A small image captioner, trained from scratch.
Model: decoder width 256, decoder activation swiglu.
Training: nadamw at rate 0.00096, 8700 steps, batches of 192.
Data: trained on cartoon faces, 203450 training examples, 8.2 epochs.
Rows from block 7 of the image encoder of a small image captioner, named by matrix and row number. Rows with one number within an expert belong to one neuron, the router's apart. Each number is 128 + 24 x the weight over its row's rms, rounded and kept within 0 to 255. All counts start at 0. Numbers have three digits each. After the name is the row's rms in percent of the matrix's.
Before each expert's rows are labels from the 100 images, of 14976, where the router gives the expert most weight on average: "strongest on" is what is common among them. Only what is clearly more common there than usual is listed. The data: cartoon faces.
# router: router (encoder.blocks.7.mlp.router.weight, 32x128), inputs 0-63
# up: expert up (encoder.blocks.7.mlp.up, 32x64x128), inputs 0-63
# down: expert down (encoder.blocks.7.mlp.down, 32x128x64, transposed), outputs 0-63

# expert 17
strongest on: grey face; bald; laughing
router.17 091:135110136112121150166150132141081138114141146088142151151151094128123135131080146095152104084148134129141140062145169108149094112078119134139136141181142156118159140109119131172119139145139127
up.5 096:086205106116095130145135148138117122149150146127155124099108162116092126131130131136145167134110094139149120146137112100153149113146154172082149134123114133118142169100125157118133120078126080
down.5 107:141117127119117141131112134146106145123145132144155115130106114148129105124130103156147104110112097160093122086098139142143133090113102178074095120176121102120173136187100125128137141145113157
up.6 094:140135142114128094124122113087126114127177123130186144130135089144099120163136148117126116120170081125101113083116129119122102159147140145131162167129147099067143131148104164132148094166098115
down.6 101:103105058141131118132114122118151127155125098130135157111104154097114154083120155151158129083167117141137132135091117159162091123115105136144114112115129094179121124123154173119159149138123120
up.7 095:150169121112123179148096093090149124104110140136146100168132113117151130150127125107127129114116119161121131122113079099124113158121131159103144129099065125148123194161113133148135155122141129
down.7 091:109107129130103130108155134141153083149152104176143144145116149141151143062119156152144117149146098187111173118127132156138160112144124107085108161123116083121157086141132178130157137128096140
up.8 102:162135157106144097124089106128146120136104148084098161143102117147131167140121131124108104158105130132138155164137128126123112120130104106120146112171106156133143112164176108070125162080134145
down.8 096:161078101130134108112139125139117155098161116127138149123140107158106130140122121133070180146113156128107074130103120142143136143131152134079133122140089162130139137110074122129118128141117101
up.9 091:164142089129161124133081113139154153096144162152098145091109140162128103143112099114142162142125113116162141133154149106095137129115126134173147129091168120109118142186119116107129144120119126
down.9 099:064137119087110148109100155167127116121115063103118122142138124151170108104124108079091131162133107093142135145120124172163126118111117151117159117104125155095107119137069122120125128128142097
up.10 108:120108134117131134134156143145140102117127081160133140187101149127132171134162137138122177118085141125110157111105088137169173120110102156130169074193134119128113090111090117127115147101126115
down.10 092:133153119149136140169154148181108084105116140188119114133149155114126136177141144094138161141109102137128120107131136141110105105125099117133113170076116095115154145118115081156117136119144137
up.11 100:112158117086154121108086115170156145091156119112148139131137108118116096121161133136102123121098147099142156168132152135133103103077113134112111112152122132127136146139104102119143117116121137
down.11 102:152123121138111107177176103125139110107174159123110130130104144157126161154155082124098136055108095109116102099137131122101144165095092138174108148090128122127144157142153130125136136145134180
up.12 103:177159084120133121135146186171139152148076116149111121070146111096155154123127108181097159114103131147129156190109094148160124150164126127139113123114148126159162145151090160123126116151163137
down.12 106:087154120180145174134116117108132160114080155128144150140140132115127116135150163144169121142132157177115120100115121134151102114135119132128104106121131153116073126127151113125140127171084106
up.13 108:174112129103107133122121138117152141118108146120128121117099122154145115101107112113126156168168136127168160157088141163128150154103080146117086134110079120133123119131106143136167123161129090
down.13 097:137136108118104088141091087108124153105133142141171161143149109152115138109157108093184107092109167113141102132105124122135109114120167139128133123122123139104143156127164076147108092112109086
up.14 106:134138149114126122129166163134152108104129138112139090111103169107158093107117169168131122150159104140113124109151108123177110131088114081121133117125086129116138140100121131092086158107114110
down.14 093:131135172125124122132099122151154098119093145129135118113137122096117187117131102124097130177135089165148126178119126121123104159098157102103091141094164077146123132122121134096104115140132124
up.15 093:149100157116139112143114168117132174117141137136167106128157137164159112179125111096149143189159137127138133104130142132110106138135126125135093132149152145131131101146112145071086122098152142
down.15 101:118129125122111141110119105132122098118110092123169130143128080133102125150119172127076100127103135112141160123108111156134114119161124113121142162137128114126086144156109104141121146141109113
up.16 099:122144146088117123144152144149120148148112143125172078123088131114128116136084162138154146096098119136142081109145133168105106159117133081152167135148158132139123146123103153164142139139092173
down.16 097:134145140156085169104121147115135160126110126158103137126117106134128161144137136142114134134133155109104133062136128140157139137092121134100142148122160079114103104148108102146114105103113164
up.17 096:129152149110108122087167133090110114121123092140102156157147150119130188125133150156146124147114130151117158144131101117157146057121138134111110148103137114145116137095173137159094108137108105
down.17 107:148121114135121155128118105141113097162084164170162121127154110147131122124147120132120129140119118157118138178112102158128129085115136128141192113131106093090188114164124163143119159144088133
up.18 106:177170172135118111112153128093161115086131109144087134105099107125094097154108138141150143122126128157106162159112116113125101100131178110126125152135137147153098090139205114124142152139117133
down.18 112:151103110132090091125115099153129094152081130117103151110116145116119128163109124153137099166131121143116115133120103164128140113131099102150130140131145142139147160182147185125152116123123076
up.19 100:061100153136162143150078134123106137130118135118101086106129157129127120127137127107151121138145084101103118126115143128129130105124117133125150117178118136102111146146163156133111109139117107
down.19 098:093111137140126151141092109119099114114148083141124087123139154141100136137113135177184150098133158080126130093166112052127136150144105144175149136122129075132106156131142123098146129128156155
up.20 105:115142111123127147192146109107174164115133170121128101100104148106124106124136129118137151111145101138119147155119086097096136131124151127150092119066161103103108140090139086099134134086170136
down.20 104:173105153104128101162113139105145185084187100124116116139116124100125144121151129127175144127139152116117165100118137100112109135065101128119129107181135109155124106134075081154120160127141135
up.21 102:107106110080092160127131118131137101142132149147138130105082115113131126147134149169134176090159124104141115109105112121164140129131088146170137184110141116122149102130167128135116128113107149
down.21 100:136161143114077143107095163118149122081167149144079131091130100089136138131076140115177145114170166121117165124095162093163164108125136120113157118137117139120125123149101162141151142124107121
up.22 098:083075094145119119189116113088113121132132135126166153114099160151147148110125153117105175128145075133104147137095138103155146112111160108157141168112107107120136140129127137146137151116128109
down.22 094:102136094143119056132120114134135130128149144116126106183157133132131132199136119108132118160140094150122118152064097147146121156131138124117123136111118113126157139173114105128129148111104133
up.23 105:129118113175116131110058134162146126122143112093148120150151117096135198126142170117138140131104145181120132138119153126113139116142139135090135148079181148143097090110134154130118137203152105
down.23 102:122130156146125123144097119137133140125147084114105141116128099144131139124129075079155152114177148137147094154120096131139111144143097126119101135095157157125162133098171103153140123187096151
up.24 101:112126132144109200111072126114120169116109100132166147186127138112152111102133120135148165129126170173133117128149131092153143108132129099120138122065123118131122154119146158152177109133128134
down.24 089:126144128127103090133100070124117135128166128136166160111137141085144103096153087108147149087131094151137164111120118145104116110085154136096150150144110148134130098135131150149162091137114111
up.25 106:139132110179093130105123099143155167115091167098115135098141108088138124111137146110141153140099076115155123135114131137097163122091127134155109131151084117110110087078115184145105137090108137
down.25 105:170131101129146087143083086156181125144131108140174138119152099126130134102074123162110115123144161158094101112143139122149109137142120095140109131099139156136154124158071148096120116085150127
up.26 100:120149126089147170136121130148118147135114124195176147152118139151140118119142141090109134138117192133160103120131139130161093158140155115141151084092136115148119135122115125125074114123105144
down.26 096:112120151147138128144189164108123136122126152133178135150107107095129133120137111140154114115134094133126130112119084134098111163173176128101166136132080162137118134082144149115107140104141107
up.27 106:134141160156100139193146139092125130101126164104147114143109121108103164138160106119132131099146124160153149144143132157131165165170125150119122093127126176135141098106099130101140087128184123
down.27 089:133133086142142143156149135086112184108143168132117145136107119087136134105085107123125121140150104199142116121132165126173133145084135126115068090146146074097141153148115112135123138137125124

# expert 0
strongest on: green face; green hair; winking
router.0 092:074120127176107141125110175111115152140141106104129098169140103126134125114149133132131132078105105155137117130120145090094091158128086102074115172146143113168140163116124142110110122080116101
up.0 091:150138118084132126174135128072062163145137099134108119177084115123139128167118160100130109121131131145138108096114106137105127097135129132145119159114162144071137112111154143113127165120126109
down.0 110:080078114151107132118105121096116115141102126138115108097156099098136156143148089158123139114118115149113143134162084162115106108086100114120119123097156121131106102133092060110093116135097100
up.1 111:117132152089137144105111117143132137093116142141085134143110164161116130119149120131152173127111132126144135152137147130113092113137131121165125093182140154111139131167185139144099156093128122
down.1 098:130164152167129122128101094127098115131166153158140182081129116117082125127195063145160110138147107138162140121128155129133100080101117133146153110114117122149152132112073178126107093167137161
up.2 110:137101127137128101145137125074145140136151162150101122116125140137206117132125099137116131142120124109096123141118117140140120126138123114127126100113157096087139106116123114139123107163145167
down.2 101:156125142093160097111105093138164149110086101136089115125136137139113085113146097141130134147113156169124147141109173140144139138123122150150123071102125154116123130150098161140105104113149088
up.3 101:139117123131112075118123146132113099096146089148139116158161100113172103153097141150109105153163102181117178116117127157125120110096137127131132153162096156150136127132083131122139164102145144
down.3 103:158176087132128104138125166151163116109140156120129161134088146140129138103147118124128121109146102115079112139118143090098139124123117116126142121114107174122126121178105100135124083141107107
up.4 104:093087122126129135130127125106137148148141101120149119088095091137159142131138121163153151125120136160122095106115126141107104152140119151112169160146123100105082148119156108118140109186131171
down.4 102:081141119123108119099130102133042092082127163111169134126149190099122142125091124128119124149106139103117105151122135095102108116095139131118145148118137127149115106098141082168145132131164124
up.5 095:091132104125118173171134157168119151121138138142136082099115125119158122136124129146126066127108137115129163131084126118144174113167100084141128130153082108125121093139172104131167123145135124
down.5 100:111131100136064116129139092126128111145156139162145136148121123125141108143123120186113114128111116138135145132094127140115113102174107110127130066095124100136134144122069101129161111142177182
up.6 096:143134113150127118130146094151120121125077112131086144104152148114153166159178118111113144117111077089136132136108112125168096143135142123132136104171127131185153084132113125141169133120095138
down.6 098:094126123117166116171130095107155110142120077155139137148111119143107173124141125133128136097130111103117124128113124121121125131117120132087113103150155131123109089118157125124110132125147134
up.7 096:143127155139076123129098142125143157115140110123118156115119159144114112165084176143143114131087189165127097134138075166109102153105126157139102105093127117106146104106124110151159118157099127
down.7 093:120088120111093157117143141131145154162127144150135127111115119116077156129124114082159140133095138131116120169103171182149152137070148067132111107183131157119118141143134154127105163167148118
up.8 104:083136115155111144146124100155151104091108119100178152177083120123097142116124082155162102106160125167130097164162141149131142135124184126130100170132129142157100118143154125135096114122123117
down.8 096:129113159126119120147105088098128116118160097142152109114155155106151057125123124125132091129096105156145114160118103126117138185172158122111145126094106088111138142142134161151151160110106097
up.9 097:117152160158103148168166124152129172148159111128149133148152123173137102114101123178135095133095138138103121107116162136092148147108143140136129100139107148137128127207139073163127140125113108
down.9 105:148137158105157135138149104097099166113097158120119132121076123133142132147133162160052136133169115127165116134114116145126192124130126122152160135121098139121170108109136113126134133122112105
up.10 101:100126099101096113147097180108130153085120105067158157115106126111135117138095128138143134138121118111095127128139131146090159148133171140162112159125090115090158138149128128133145154106049126
down.10 115:144112126126111148173153110125090120168114146152120176101058161141117093119102119137128140114122091150150104123158112159152146105141115136140138125087113142134072121153135120141133093128126116
up.11 097:161130134101145087114129125138115096160157156109135123144069152093138106138172108149094132127134173125099124131125094114156089107161177126134135148186087177164131135154154127098122147134140103
down.11 090:128130115137158122141121117137107142125137145121094125146150099146126109111159129111111131112105151152114078105117114159144151115162091134102134089155086159153137101129118209131129096113134100
up.12 117:138075103120115123137085086088154161076124145099115128147117119125142108150137129147116163087124171088125113120142142086122163156143108166122185147130116132118097101116136159174148123153131091
down.12 109:119117167127143128110070111114153148114158169113102152150103189109113124123128126085112163114128132083102133177173123162116100132136139150168088121112140126161101138114171106099146129115130105
up.13 107:162089130115102144159102131118128123127125147150121131083100092158116167149139088132124135168148150119112133120136110158115116056109138097083097145135098113135124152161119132141102124118137131
down.13 100:168134095154139115151107136121121115083148130119117127122111104109145114117063103123090117148184140098101171152109086111128119135138145075154106139117159136112103102123080152101105148118146119
up.14 098:088133141118138117134106098125115143152121163114184130130110126117126147138131103113089105111126146145153123139134102112112099104111110102108099153129100112164078145124150078092145130174126136
down.14 102:105142106142172104137137132097107158153181128135166084151105138126079128114093157138129129156142117146095146135125157140156121134135138156111155111096115138121087107138105126154085117163124117
up.15 094:084121113150138156128136130154136134140122145148109124127113127123140133104145102137084139103141118106135107163132111103100128112163117093139129171147105111064153137087118091125179138062120177
down.15 110:132142140116112089118145123160124130109114064147199128142125152159095133110169094140084108109143106132116152109112151135152077138155085118105120117156084062116118120105157119136117081096133128
up.16 098:157086132141132124147152139118156096181139121136137105120122161116145158100109142142152116149107133162120140135102099119150117179123162131115091105140119143106135135097146127119089135127113142
down.16 096:146135104118194150130103170134118116110150103139104105114123131142170144137087123145161116111132151078152142138110133192146129147129128168126127156114130142097107119078157131131137142135111150
up.17 103:167106092088108180126115069134124106109138154098178086141106141186145114114100104161147116154103132111119148152110148120108159160143137140103122125112125126145152109112097093120110155115166092
down.17 104:144121142131069171115131122157110184117110092123129151108129114139135116122132137107095082129117128115136106157126114145153117126089187098132140094142088154157118125104115129141150146127090143
up.18 104:093088146109143138125116133152207124124130154143156151123103142097109124139165114117113171135126086148124120104207121083153131083140160139125167138125138102122114127128101149135099103125112140
down.18 105:168162137132115173162122121114139081159134097108080131107081151110140102130093087125104152076124130146145128105163132152126114158152139140104137157168089173127121128123095123117125152096145125
up.19 098:141140121141137176105140108092157132145100138096123133114133086133143138152119141098145141141126146103129093147072158119156103166081097125114112141079141091104112111131099141148149113114108108
down.19 103:130078128134145135130107124114135120117072132151093119143143118179132132144121120135156164111134153132144157087132109134143134093104155117109142146099118161159148092140082123091138153149109128
up.20 100:098078150139143156129143140142093127160092082120141146148170119168128109103111099080134141119115136136118099098170126104154158102119121116136134117155127140094095091089082117120142101127128163
down.20 105:136103116083137109138126155147195143151176075096147106112148140111084109124139119087099111126117142117129135161079135130081089145127144150147159143102070120141099127149128105143161113121123117
up.21 099:143102128134120115053124167153174098110141114132117089129103138158161116127089157126093107125097125160151100134081136165120108127132125145136107136153086110123139135143180156113181102185124114
down.21 102:119125118123162103138116146125119168168114169156082104142184117145124128133149153141074157144128123114143138065134140148127093140133114113148117126127121131149144132147110142113141119124081125
up.22 099:128117083159115136119103144124120175110168124125151077095126126117119151128171126134125152180137131101090095135125119179141119145104116157156063108102099136123106136138141137136146108113135107
down.22 101:144077105125150177085155158150120119152101098171152132113153127099121080113134101130178094116132110115091157154118122115092125126101136146105115113120143144169144158165101146123134128114099103

# expert 10
strongest on: black hair; bald
router.10 093:146119138156121155127141123149119124115147149121138117147151155092131079144132116101078117098158133164117159101150148122140139103095133115126129118156147151117164107125159094144123164130132179
up.0 104:122142112158115106151117155107109101134139129102175129106151089120133162195159131144146132133116088167118119120130126126164068123139137149154118096124120148069117123115099151148070156092150130
down.0 093:113122084149096121107100119110117131144153136152120168165164093167112117128131074117136142094109152171098098086148136103159108136105116122133124151141138110120111137136092109109091183113129183
up.1 093:097156143094072132121123143152109162159083111189130134151143188095136145125140114124072092125135122114130105156148121106099125126140132151115093144096117180164140131160128106138159074152145081
down.1 092:111127162110153126176167121128152177113090171103106154152100132086115104128140119133147100114126150110106105127109148159181138104130105098083094117099148141129136167181117156114148153126132127
up.2 097:130134171107137129108097106156137146187111109104106111124146098149125157169102131136156169132147100138094111097136149124099144129099118129167153154154088180117153130084153127169161109097132087
down.2 113:133130094105108179105105121127055132138148137136112151155101158096123104143130115118123127128120089095124143129128094147131119136108081126157122082114145156088170112096088115118136132095117169
up.3 110:092114114093096151130140114131134128169141116104106123118170136152153152099136120153113117102139115133110122116183135150156125136132107149112137139160090127094138171115047143109151130159153093
down.3 107:098118145120108127088067108092109111098147136140135153102119140151144133159147126106088104132133131153140110119136102130131109149128121125156109110083110124089088133073137110160141140136123138
up.4 098:124140120111109092143156143124149121169121130120095129113108134191119137129135141122145120119144123142134162130131131123153069166144150079133147126170125116132177173147136103118111118099137133
down.4 104:122089071154129145106120132115158155110115134145160182114115100168168143093158106125140156124131133126129157146157114154096084135128164156129129102141116143124135113117134123113169112111160135
up.5 105:102129124131110148139101176112144126113110114112125100115126173144167118103108148133138139102127171146124154152139098159145167138152117119128080146146115088133157115119127081131126089144145114
down.5 105:111119126137104139120121134119158132119159124113104116135117170149098156168153145199112125152135107068107070128117163159131129114129134075118164147112137116135111157120089146162111112170088120
up.6 103:131118112129142140114129118140105125135155144109143145136155092124105099123120116120161143181115068096124131125165145165162130171161123127135147100146129170127089090098143167149151142137127135
down.6 107:129173130122136117147136132139152146128109132117123097107151091084135152127129139146142111086058117127105109100101131102151114101129077078129123156098145078120140148123129121118111147113139107
up.7 101:138171113113137077125119128151151158154121115112153128148121135127113109141163120147139075129158143074129104127120130078152116146129108163099122167118141082130116139176189152121150165121166151
down.7 091:120133146122087151142107109142115121149132124150127121136130173131120118104113134119152119098155126136103099131133154092160107133139090070136104104123124106147119098115120090141145140144093180
up.8 098:117130123134108115122104120169111151170155103157109116105116103121125112091114121163156120130163115108135139114180157126131157155126101121133084108110098180163123098152123141126105124133130095
down.8 093:086119078156162102102152087106163086139127181153151116090132153180140101128126154150084167138082144135095174128151118140144080101170095091106097122109152151106128126131116130164102089127136161
up.9 098:160097141136084129097108117108127120106106184147104160116127111117134110121126107154151124156158124148115166140114146123139139175141158129137166124122101093130121111109164127128150133138115173
down.9 109:126137098108134119119159127133081100131101122135106156119141133134142131068090111130136198135129095092162144103128154089126117144155114106139152104131118147158162152108107147110146128136105111
up.10 102:123081089170119112106142136114102112141159093126182097104127101133141136151136116170144135117084117135159133135084141098137128151147132072098148159075128133129108129140128089144169144157134111
down.10 103:129121081164080151139119107128105121140151122131152110138114086137142152147148153114088163169169117157159078143151164074102140100070145083113150124133111138122146133189137160155145116144131094
up.11 099:149168156163172170106127160121119107173139144133143155100131140113149100137124107090149123103115127119100117175128113171103169144154149111117139108118114138132107134127074150138103120142096139
down.11 112:131155129172139115154147184095149140114149110141137114133153077156086120130130123115130146142114128115117128160118129184123127108092086074124120102093121097136174106141148109125148130109099125
up.12 103:105135134138083100121069154154138110122120130133127157171181114137159111127137110170147134115129089146154150154176105174128161125108162073110097127072107107118121092128127158114096136089151134
down.12 098:144107161136106128103136076174088152146155120118111120141161152125108104103113083148136149160134139100142131173157132098121137118093135155163192110129104107093104137113132149150115126185131107
up.13 099:125113068180196159148147163141090129102125158142099116142162101137129139166112128129157094118121118129151132121148102096128094115127136123123147118138081154123123114135089120160172145117125126
down.13 094:138128117156124111115090101112179133100115159098168149138121091143135127153142148104130113136150165120125146146125126097138073096138100148197134153139141110135142102173099115154123161137128165
up.14 110:117158117120121146137087108101080172121111120117094127129099097175150154135138130102100135109166125142140124109136120144167168126098093124139104123163156157151145145119123119146101139164127121
down.14 110:116075102133130147127145114111164123123124109138163116147158125100164115125173143161138132091165111137118137141149163100115106128198130132141153144091135113134136167146134107125135157125127145
up.15 091:137138119098126148114147157122104106158133139120097145110104098123097121091113121125109092082091142137110177172100141102141123142185182089156166115132132074149167084096136135162120119139138159
down.15 111:117092127109144130124106141123133091116098162170129142117149141168125118117124092110111101156091130106114133150122119085113163144148116091136136154125172103149090150139081122125131117083086154
up.16 105:147095118120115128107196126116121130134133123157175086138175100100157162132134089108142087148146101124141133130138123116127152084116105130161168123120134166144098126128169166162152145132157132
down.16 097:156108108110124141099160154075142077137127098098175097152117188136104120159115111128154130103130170141136139148160148105143126098087134136146180117117130115102118158183107106143132172126127144
up.17 102:126138142172109066112165136142175116157136110133135115163135101118099147109146137127138136117137115130178111130082124121103102152104152148111149085140121158193148112139127137179176162116107119
down.17 096:090144160113163147159161121141147111153129123145140085114154127168160109124161115163105127104131132087114128132173181130150137137102116102128095133130176129149144159107086142159160126141087117
up.18 113:138125130108079114095101130147118139144073134138145088155146191123122143155149137148169136127127135066112083105161112202145133113109103084142123157121130127139138096132084127144100133130143126
down.18 101:110119183108110077125131098116130148179132100130094154120082104060104113118125103092078150114138129155127132131128115108101122147155174161118143136113144155105107108136136151132082140121149128
up.19 095:141152120149110124164142123105132092173180150142131154138124135109125139129121131137117091147145123106103131114143123131123149126096110100140115136142123149086160122090180117109103134142171095
down.19 098:153117122151141121138146159121097143159113116107136153166115128108105141138136119101135122091152127100119147103111127083080167054123113106144137141148144158196168112125145136145110123120135106
up.20 095:151140101055106144124113108119149144080103103147131079148118118103121099180088142090149138132119139113130077148135131142106147121091134123113128149097100173164126113123105106120124147133116109
down.20 100:140122120122118115125136124129111117109129238127141102137136113141124129095122085115123091118129129149166132143127071143136160137118161079128132097092101125137128095126115113145139143102161120
up.21 095:113139138134136086131147094089121115117079150141128107104096120108152154111117149217129119110111080145081099125133098114128133141147135117129160141131117108139072153089076166108129124145124144
down.21 100:113154125071141120141137144126110133121073119132094126132148137110119141109104125086130113133143116126144140134127110090148115149135131111093148119136136152120127112124128153111114133137081135
up.22 092:126109091100166127088129136114108125153159081157120158183128151170118122111130143149125169108124109151141090137141129164135120123164167108128143171162171147147106077126129120109129112132180134
down.22 109:095116119168112147168086115121096139111132139129162124142165135134111174138081107126134109153100134170132083153087115165087117092152123151101129101109089127111088132142135138124143107129129111

# expert 3
strongest on: blue hair; blue face; beard
router.3 103:125099105154148130137154139094193145143092157162129110142100140136108172117156173111132115147138137136095127134158140098100137184148111104092113169114129106160090091183165138117124146146122146
up.23 098:120107102125149100101117090117140167134148139142125118156116113159144139093102119115114124145103083161165130136139094078103165166097149095134155133111154127124128125111112146070148145144147102
down.23 114:130115110091150127139142160150180125114112116082091122111150126141105069128156122147121122141137153124099190112103111107123110124158164102156105123122138086134155127113100112156154105134154125
up.24 098:126178083100138132109179125127132114135129153145163126123152115134140124143120062129135119124104120153105091148117134151166137091119136106117177079111102122117097137113136102147153131138123165
down.24 097:099135124126102163114134176157144081138132132122106113130121079126131098149162089146146100119159139094175089148141131126139077141114137155111148171147113093144098111145102140165093159121152173
up.25 094:150159132084116173133092118153112131100113115149094095124171148133128095122104120120146104134069167175148128143083074155143115101149124138121108145149119108115087119119155094116149166107155138
down.25 098:117122109116108192111122132126094150103104152165163084135133085148082102113132128176079125109111091106127133119162170132130129142160172082101107117144103145137123153137131150168123117150123157
up.26 108:102122139111154135109092130147126119157116096135121141140072112096110124151114163144150139163090137114108114142118121126145136103154170129110168150107138156143108053131126154074114164124121168
down.26 106:166109122118172139075141113173128123121155129099162189165117148125132134124138118095160088133138091145153138106146112160112133123089128120106086127136159127107140125142155150069152154114123153
up.27 103:138117137152145156077175123101170150128088110143138123119082149112139116145132112128152125118141145109110173151099153121156165134149128150126099152131133179100119175150060127197129144102128145
down.27 092:150129150148125113137129131144161135148120125173116082155166182133116107125101206155139114143144108137104129122131120078094134089104098146145135139128085127108147175115095128130115131152122128
up.28 101:092109105139124162123128133109108128100172142151101105144079175111154091170110136132112099118116133144159113120117130122148130130118143126090149138146185182126108120116111143092097146150099175
down.28 102:083187125099128107123149114162090111136167132140161146138112131123112112137154098182130151131107108150121089128151111170103180143115139129097116113109143121117131081135164139138146180164121105
up.29 098:138135111177121114144120124102140151127130142168122123139117145167137065101123068118141112161135107118140152088126115093123137130165112125101160127106151083126151147130122169118152175109145121
down.29 110:107148182167134134118121119096124096091090150165137147096151110129127176137120110154172108130148140139108126159150115149146127097159139144112122165102136144118161116114109190145137138129087139
up.30 106:138121106121121129112123131138121147080141107163126153138114147113111153112131133146118112189121121122169136145117081165143118148117114094146127088097138107140151161158161087094106144124109174
down.30 101:115138129126113103132132098120162061140135121110142102104124151103135137094114127125102152155134137099154099149135144116158139147138145088113118153117140131117102117171115141118112118134159103
up.31 096:125111120114112168102146087143162121173108082142166130163136123134150107107136138106110132126126097156119135138096161177114145134129100116150045167136127165147160144121134122100126116085161145
down.31 098:123135137146115107098091121141161102153130154143143147126085119131103124176145129136108135073154124136152141136125092129111140104112098136132142139105122172130186058139130126117179141111098142
up.32 100:106143138143134104116121102115100113109088146129093163114081163138110115141126108171173121121140113161138138123111117132119110139143127128129088095112170117125087159107147144116090120110145119
down.32 102:101141163086158102149121133185106110144108097153171120125155139132125120122113108108143126132139140097128129116125173131153156071144108082137142138143175110126117105144132121115089100106144108
up.33 104:084104109120117119133116158155138079109138111153156119094097103131140129149103139121107149152114154152159126119114141118145101157163130125122118127135124165121151108125121145101180180128129096
down.33 106:154143153112110143113132149157145112154111147142114153119144076147106114137177165154137154120158156176160077116107121128095133133161077105086166134101151124132149149112177136133106153160141159
up.34 098:143156113140089147115122152092129138166135170134132118100122151112123143124144122099155148131114137093144117139098133151158145083078103117125147139100095142088161149135133094140144087131154143
down.34 108:124143143152102135102122096152144131140124099130114130133151182108132174116120066132136112144113070150134112117130145120096172140159101114102112108113109120153131137129136135180136158116159132
up.35 092:135098079089122092108135123120140140172156131134171089069098111118125129107119065168110136104116118129142149142114120118072121140108106118120143095122175146115136115135159127126158159116107098
down.35 099:109146142120142156113151136136138157169122110094161144156159159077141094111137144146122100136191101109127145168149147138124114141098092124084115150147123138116079117161103162127083162147067153
up.36 104:122123140153168127108111104123095118118099139142146146114168129124155135121124127087113144154125090111107113110126141191128143090103123154146133128190142110169118112151109153111131105141118148
down.36 098:086102110170125113134112165118123086139114125152137109121124101139169095123139117170141185169173175136117164134129098137128135164133125109148099160140115108096143111162102200111123106127113083
up.37 107:143118136141112135119108149147145135148135118121091138118151121123181131122110129143132097106171131119157121146049124121179152138100128141096155097126096143126144141089135116100139129119147150
down.37 106:137139172077123153133144134137104110094118117146104134162177095105073116134102074102119164152086121101111123108100114136140102118110116124144109136119159092160142102170108120137087100150145091
up.38 099:106095138118126106154097106124133116142141121083154120122127127117148102140132136193096145115108126084076141102115102139158158132139123132149092120145102101132091156141069108139154120146100129
down.38 099:104096150085128086132128164094114150118184126095123128126113102127148136121165154121148125140112098137149102096125102180084125158124149147094143121111111148122155138174127106092135202136100098
up.39 097:130112101108128130142140120139154145098180155123114118125100122151152148159129123126101093197138140125101103150137102141141142137110135116145104137101093105105127104142123115089107120142127121
down.39 109:135132112114131121128158152161141197081162140105098139156097151136112134122133111072151113131105164145113122110157118132115106136134094123137129100123108113176109146142145102141116131156116167
up.40 101:158115095145134059102132084172098112122161120157121146119122139152102180092147126145127156104086144156144119116142127120125133132122158143083137111144143103121125131120087150115144106121143095
down.40 096:132157059163124139143098136116121152137089133105148148126095150139129121117154146104118139123143091129151170103121078162091146109176105135103100142096153179071106143156116150173111116164153109
up.41 094:125115112096140101156100087125155091162151157087126129128134097116137088156121130079109093091136186107112169113154147095120140119108141133136142117177085177119126158131148138145141152124120114
down.41 092:159118141142105105108145139132111082157111139119159097183139106116126143136142139110121120130129140149120166153131119177130115100144123135081151095096112128153101155122146137150166131152107173
up.42 106:106113092124123141118155127143146148100078109169134128119122138120074124117151139154114108120086120123115118130148141118168128126155122107124160128125155099099088139103158104149169131132132139
down.42 110:127152146105126163153114091165124079103156103140093145124107120127124123136152139118107122124136162134135149096120121123067146151141119162127158136075129109137115099129153121151110183116148114
up.43 100:135156113121092120116175139119126144119161174122117105113160126148189159124138143166122166118138104126146142111139197122132085116078152165100136127096126123151114125146125146124098150136142121
down.43 095:061070135150195118147124166100139104132150113121138141185118118158140116175134117161129146156134097127113124090145124092147126138135119145096098119110109108075148138128100151119090110167137137
up.44 081:109092118126154115115132163141124150149102148124135134124116132134153134116066103122131109137128173136107108128096102129114101131120116119114144059075131084113148145150151103120110098111135138
down.44 097:127129132165120172134168114165109129129203139158135126131148094133113118134116101096141158110117180120133142160152126082100127174132116147140141126084126114089155073110121103155098174111140115
up.45 097:121145135133172148133104140186145073108153119090104127138118151166167124103157167137098125104114109131133129126127140131143142162135103108134132067123147099185114177102139103114144126148134114
down.45 097:106116129170128140107178139140118150148111099148148135160112106119134141123119176116125130137146144164146134130113128130114114089139090117128117145112134085146178086124103173169147096123133090